From a checkpoint of a small contrastive image-text model.
Model: 2.02M parameters, 48-pixel images, encoder arch vit, encoder norm layernorm, encoder activation gelu, encoder patch size [6, 6], encoder layers 6, encoder width 128, text encoder width 128.
Training: muon at rate 0.0026, batches of 256.
Data: trained on rendered rooms with furniture, 72500 training examples.
Rows from block 2 of the image encoder of a small contrastive image-text model, named by matrix and row number. Rows with one number belong to one neuron. Each number is 200 + 20 x the weight over its row's rms, rounded and kept within 0 to 999. All counts start at 0.
Before each neuron's rows are labels from the 100 images, of 14848, where the neuron reaches its highest value: "colour at peak" is the nearest of a few named colours to the mean colour under the peak; "lies over" is the class under the peak. Only what is clearly more common there than usual is listed. The data: rendered rooms with furniture.
# fc1: MLP up (encoder.blocks.2.mlp.fc1.weight, 512x128), inputs 0-127
# fc2: MLP down (encoder.blocks.2.mlp.fc2.weight, 128x512, transposed), outputs 0-127

colour at peak: black
lies over: wall
fc1.288,214,210,220,181,184,172,169,208,208,206,203,194,176,182,204,256,209,174,215,203,231,234,213,187,193,206,216,223,212,206,156,182,192,247,209,205,201,201,222,179,171,228,224,222,202,160,239,172,227,217,191,208,211,210,219,177,192,197,245,202,212,176,203,216,206,165,207,223,207,165,203,197,161,176,206,239,207,190,217,182,215,205,198,185,185,208,189,191,202,190,191,190,224,214,195,234,197,163,205,201,173,184,200,222,208,201,184,182,213,184,222,187,189,202,214,205,222,214,188,189,160,206,184,199,159,175,235,205
fc2.288,218,216,208,207,201,214,196,160,182,200,223,218,172,221,216,190,234,205,230,186,195,197,180,217,253,205,224,189,181,218,228,228,216,191,173,194,211,193,214,186,206,173,203,209,163,215,210,211,202,153,212,208,195,230,181,201,192,195,210,231,206,185,170,174,219,236,182,177,194,169,230,205,206,211,189,206,204,198,173,178,181,178,204,173,225,184,214,186,207,195,196,204,167,203,197,229,150,180,222,226,177,230,178,186,176,238,201,203,224,206,210,230,170,178,194,199,166,198,186,209,226,185,178,220,189,177,200,194

colour at peak: grey
lies over: window
fc1.182,172,207,181,188,197,180,191,203,198,193,203,190,239,197,170,223,199,186,250,208,176,190,156,193,192,236,150,242,226,216,211,203,193,213,186,231,212,168,215,185,191,192,247,188,200,179,203,171,172,212,165,196,199,196,205,209,239,185,200,189,188,215,163,198,218,160,198,189,212,151,184,211,233,191,189,177,210,192,214,209,193,218,198,182,167,224,206,199,221,214,223,175,202,156,194,201,179,213,185,209,186,195,219,215,199,183,208,210,191,185,176,186,226,215,231,205,203,174,197,186,209,213,173,175,196,200,219,188
fc2.182,202,206,211,238,211,196,222,220,219,204,151,177,213,212,192,166,166,216,182,210,223,193,176,211,199,172,195,220,205,217,224,184,191,203,209,201,219,207,236,229,197,204,151,155,193,163,202,168,188,207,183,219,140,188,220,234,192,183,187,191,173,219,222,242,218,185,200,189,200,192,177,210,195,209,195,180,180,208,201,218,194,201,178,221,226,186,207,155,198,173,214,203,229,194,174,197,227,214,227,186,179,213,188,203,190,209,199,197,203,196,207,220,208,210,192,187,211,198,228,216,175,212,244,240,195,205,189,180

colour at peak: grey
lies over: ceiling
fc1.164,182,176,232,179,205,205,194,188,195,185,187,237,215,207,199,197,182,209,227,210,219,175,176,219,216,220,218,206,178,235,167,183,176,181,209,191,201,201,166,195,179,183,234,168,210,207,222,215,215,203,206,163,234,190,212,194,208,193,182,218,208,205,206,202,158,194,183,221,235,186,218,199,205,214,213,197,165,204,180,202,198,195,190,206,156,227,184,186,201,168,233,176,227,219,246,187,166,173,167,160,219,180,235,189,188,205,208,205,211,191,194,167,218,194,212,165,187,168,190,205,221,221,189,217,179,206,221,209
fc2.164,150,208,219,217,175,199,185,234,188,203,215,185,205,178,176,197,245,202,211,185,186,196,207,182,175,210,190,186,215,193,227,184,208,230,224,218,226,179,215,202,211,218,226,180,182,241,169,171,169,188,206,198,183,199,206,213,212,176,190,188,214,246,193,185,228,175,195,202,199,221,246,211,210,156,211,228,198,183,194,181,211,188,234,181,239,214,216,231,218,190,183,200,194,179,207,193,198,216,179,212,191,205,151,186,172,181,189,212,228,224,192,209,160,211,198,217,231,196,202,197,204,179,172,188,193,195,176,211

colour at peak: grey
lies over: window
fc1.307,180,164,184,170,220,171,197,183,214,216,205,215,218,160,181,163,209,195,224,207,199,195,167,214,185,199,179,216,202,206,231,201,187,210,212,202,211,210,220,221,185,199,191,200,212,184,217,211,232,245,258,183,223,210,227,188,187,187,216,152,192,224,236,204,236,174,160,212,215,195,176,209,188,191,167,208,183,184,218,194,207,182,192,215,179,171,234,188,170,235,188,198,177,176,206,197,184,195,207,187,194,238,206,196,216,193,197,187,218,204,192,211,217,226,187,195,229,192,210,160,194,205,179,177,192,203,195,233
fc2.307,191,198,191,220,244,200,190,191,185,190,203,210,212,224,175,179,184,229,218,171,184,147,195,244,199,185,210,201,232,173,229,185,199,182,170,191,215,218,213,204,230,191,171,183,191,183,197,210,202,236,167,220,181,219,150,199,220,201,216,208,201,204,201,213,208,193,227,205,203,181,222,189,196,215,174,204,205,208,185,195,185,239,198,205,192,215,208,217,225,215,210,151,247,198,203,168,166,219,191,191,202,211,195,200,217,194,185,220,187,195,205,174,202,221,205,212,171,197,171,216,205,210,244,203,159,164,201,227

colour at peak: grey
lies over: wall
fc1.331,239,223,227,200,184,176,208,156,186,187,209,230,177,193,204,200,217,192,224,243,237,190,175,194,189,202,210,196,221,236,173,199,212,201,200,191,214,219,200,163,226,214,230,202,213,204,216,214,190,213,226,193,204,221,232,201,200,193,205,194,188,173,232,193,192,169,194,215,259,171,171,189,200,198,191,195,218,201,214,202,219,203,168,191,177,189,224,189,171,167,204,195,178,224,162,204,196,175,172,168,185,201,193,182,187,198,181,189,183,211,164,190,176,257,201,180,174,164,205,217,198,197,182,202,195,205,212,190
fc2.331,203,196,234,209,224,216,225,229,227,215,212,211,183,210,211,208,132,175,216,173,215,217,203,238,180,217,196,227,181,208,211,183,172,227,219,223,178,195,201,201,179,212,193,198,211,181,192,217,181,189,198,211,190,165,198,239,174,197,185,162,214,220,173,195,200,178,184,234,224,208,184,166,186,193,222,159,203,195,220,195,224,181,203,224,215,217,193,192,232,191,199,204,217,217,217,203,208,187,185,171,206,192,192,175,212,198,219,181,234,171,218,155,198,179,234,200,212,199,185,159,182,217,173,187,199,196,190,188

colour at peak: grey
lies over: window
fc1.30,197,190,176,224,215,268,179,196,218,190,196,206,203,187,199,232,190,184,219,188,209,176,189,186,196,212,239,197,204,184,201,205,168,194,205,208,208,204,189,175,196,138,201,201,186,205,205,202,210,227,227,208,193,230,221,207,200,252,174,184,193,235,187,212,192,178,211,170,171,205,207,224,223,182,173,220,196,184,216,205,209,188,236,211,175,186,195,166,204,199,150,195,201,184,225,187,178,203,196,222,198,174,181,211,180,191,194,178,215,208,172,194,223,186,202,195,207,217,217,192,190,163,189,172,208,223,246,166
fc2.30,197,188,213,183,185,197,262,202,178,194,226,182,214,201,192,223,177,190,163,219,209,226,196,220,217,175,175,159,178,192,188,198,208,190,213,173,198,215,205,210,202,220,183,201,198,192,167,211,194,203,197,202,206,205,178,211,197,163,222,182,226,188,222,198,194,188,209,210,178,179,226,195,207,204,182,177,210,200,188,180,195,213,161,184,218,199,184,246,237,182,232,202,218,198,177,182,207,219,163,181,214,201,215,228,253,228,182,180,211,193,227,212,149,207,213,187,188,182,189,184,200,192,232,217,224,213,157,221

colour at peak: grey
lies over: floor
fc1.146,158,202,199,184,193,218,183,195,194,163,140,247,203,195,206,182,210,198,204,198,215,217,201,201,196,185,206,226,182,176,201,188,206,162,224,221,192,183,206,198,204,200,210,189,207,217,213,206,183,200,201,216,153,209,178,227,195,182,209,205,180,209,222,200,211,220,186,210,182,168,206,207,219,196,221,173,246,186,198,220,207,159,198,206,202,162,176,182,181,197,189,195,176,163,238,172,219,158,219,233,234,184,225,192,227,226,179,205,184,195,170,199,177,184,204,198,205,232,188,193,178,219,215,217,230,195,191,226
fc2.146,178,215,205,175,214,196,199,259,198,176,219,171,197,204,185,195,214,189,180,235,201,177,197,171,215,141,188,242,213,204,225,190,177,198,198,234,186,201,203,190,204,181,206,217,188,209,185,226,199,209,232,196,231,184,219,192,220,194,192,199,192,212,160,185,190,192,213,189,228,221,194,225,196,199,234,213,175,175,162,166,186,184,219,196,195,232,169,201,230,202,205,185,190,233,215,204,174,186,185,202,164,229,205,187,187,172,229,188,244,211,209,199,189,195,206,191,197,200,209,183,226,209,168,160,192,224,201,188

colour at peak: white
lies over: wall
fc1.404,213,223,233,197,208,179,197,224,176,204,195,198,178,240,207,224,196,229,193,191,205,164,173,219,177,204,203,209,255,198,190,202,195,203,206,192,174,243,182,187,173,172,203,148,230,179,195,187,190,204,228,200,199,170,174,190,212,220,170,203,162,204,212,224,158,183,195,226,205,221,192,228,186,234,186,219,208,187,175,168,205,184,210,201,203,204,183,200,224,209,181,219,186,207,187,183,199,191,239,169,193,187,205,229,210,186,213,206,222,176,235,175,231,192,200,193,222,200,200,200,201,206,156,198,192,186,167,191
fc2.404,186,179,180,198,184,213,203,158,204,202,191,179,209,187,205,179,184,211,199,230,200,237,183,187,238,201,227,191,181,177,172,186,186,188,186,217,189,170,221,197,218,226,208,229,180,211,200,223,196,173,175,208,244,226,250,239,169,160,191,214,209,169,213,194,243,197,204,178,212,185,194,192,207,174,211,177,182,226,226,181,182,209,199,210,199,185,206,226,174,195,219,174,218,203,202,202,179,215,173,180,230,202,180,217,178,223,211,166,193,221,174,222,196,193,184,194,192,200,217,229,192,216,227,199,206,228,232,221

colour at peak: black
lies over: wall
fc1.303,197,202,207,209,207,185,179,196,190,182,234,185,189,163,226,196,178,202,216,249,207,186,197,191,225,209,171,202,213,205,216,173,229,167,189,205,177,192,186,174,179,202,206,214,210,210,210,226,174,198,238,194,241,171,212,182,228,176,180,199,177,170,196,208,239,211,193,159,243,182,186,181,196,217,195,181,188,225,183,180,226,176,203,177,171,172,199,223,197,197,179,215,219,208,240,215,212,178,172,187,193,186,191,211,223,201,199,214,206,224,180,167,218,202,215,171,199,177,227,180,205,195,167,207,230,183,178,227
fc2.303,219,196,203,233,190,201,220,200,205,209,162,232,218,203,155,200,202,214,180,191,184,221,190,241,199,203,243,188,194,245,197,161,206,239,220,210,235,193,201,211,178,211,205,179,199,226,207,168,213,243,193,184,180,208,190,222,180,208,197,187,192,190,194,219,177,183,183,180,207,215,189,208,220,235,178,225,187,198,208,198,177,218,204,196,224,183,188,174,224,205,203,181,216,189,178,169,199,244,190,147,181,184,218,197,170,197,187,177,194,231,202,206,157,189,223,199,197,216,183,214,168,189,208,184,169,205,203,186

colour at peak: black
lies over: floor
fc1.101,227,204,207,178,157,195,230,212,207,185,200,200,204,180,199,182,178,212,218,199,173,186,191,221,235,185,232,213,219,171,170,178,241,247,184,207,202,196,189,173,194,197,179,216,200,194,245,195,234,210,156,180,198,218,196,199,219,190,185,228,178,190,202,188,202,231,218,204,226,181,228,178,217,170,222,213,189,191,233,200,215,196,186,206,194,203,187,225,187,202,177,201,201,206,164,210,160,200,191,197,214,196,202,203,191,191,142,191,189,174,172,176,198,216,235,182,184,186,167,170,167,216,219,196,179,196,212,196
fc2.101,216,192,217,226,211,184,193,178,195,198,178,182,187,192,174,213,195,187,169,202,224,179,228,185,182,174,190,221,202,232,202,185,186,190,237,204,234,206,185,201,172,218,218,211,183,199,167,221,187,215,219,203,200,176,160,192,210,175,212,205,231,202,196,172,182,224,143,215,190,195,209,203,217,245,162,235,190,189,196,221,207,201,207,210,203,200,210,212,200,163,210,191,241,210,207,187,198,174,224,211,159,227,188,213,159,191,246,200,205,241,227,235,221,185,199,181,207,208,207,198,200,170,178,213,195,203,187,187

colour at peak: grey
lies over: ceiling
fc1.137,197,194,203,179,167,169,236,192,217,198,174,219,211,214,196,207,211,205,159,198,180,204,186,199,202,198,199,192,214,162,192,238,205,196,222,248,238,186,174,183,206,197,203,208,181,197,192,194,204,210,226,208,178,246,211,221,226,186,247,175,205,197,161,191,176,219,228,210,202,215,188,199,223,224,222,211,158,220,157,193,216,226,227,220,206,222,195,187,197,183,195,210,212,229,218,198,226,205,174,195,161,218,198,159,176,199,209,200,151,202,198,184,188,219,199,161,196,185,216,191,226,187,202,188,203,191,210,210
fc2.137,227,193,207,238,238,175,187,218,213,234,186,203,210,208,177,207,210,208,187,208,197,199,237,161,167,206,241,189,214,218,238,187,194,199,197,196,192,207,202,174,208,222,182,190,230,211,214,203,211,219,181,194,193,157,180,211,195,184,177,206,196,206,196,242,209,178,208,209,203,201,194,236,182,203,201,233,186,183,170,198,189,149,163,197,220,197,184,210,179,233,215,200,196,163,185,161,202,228,190,208,196,179,180,184,213,212,185,204,175,185,194,204,250,165,180,232,210,209,162,195,213,207,193,206,219,176,195,221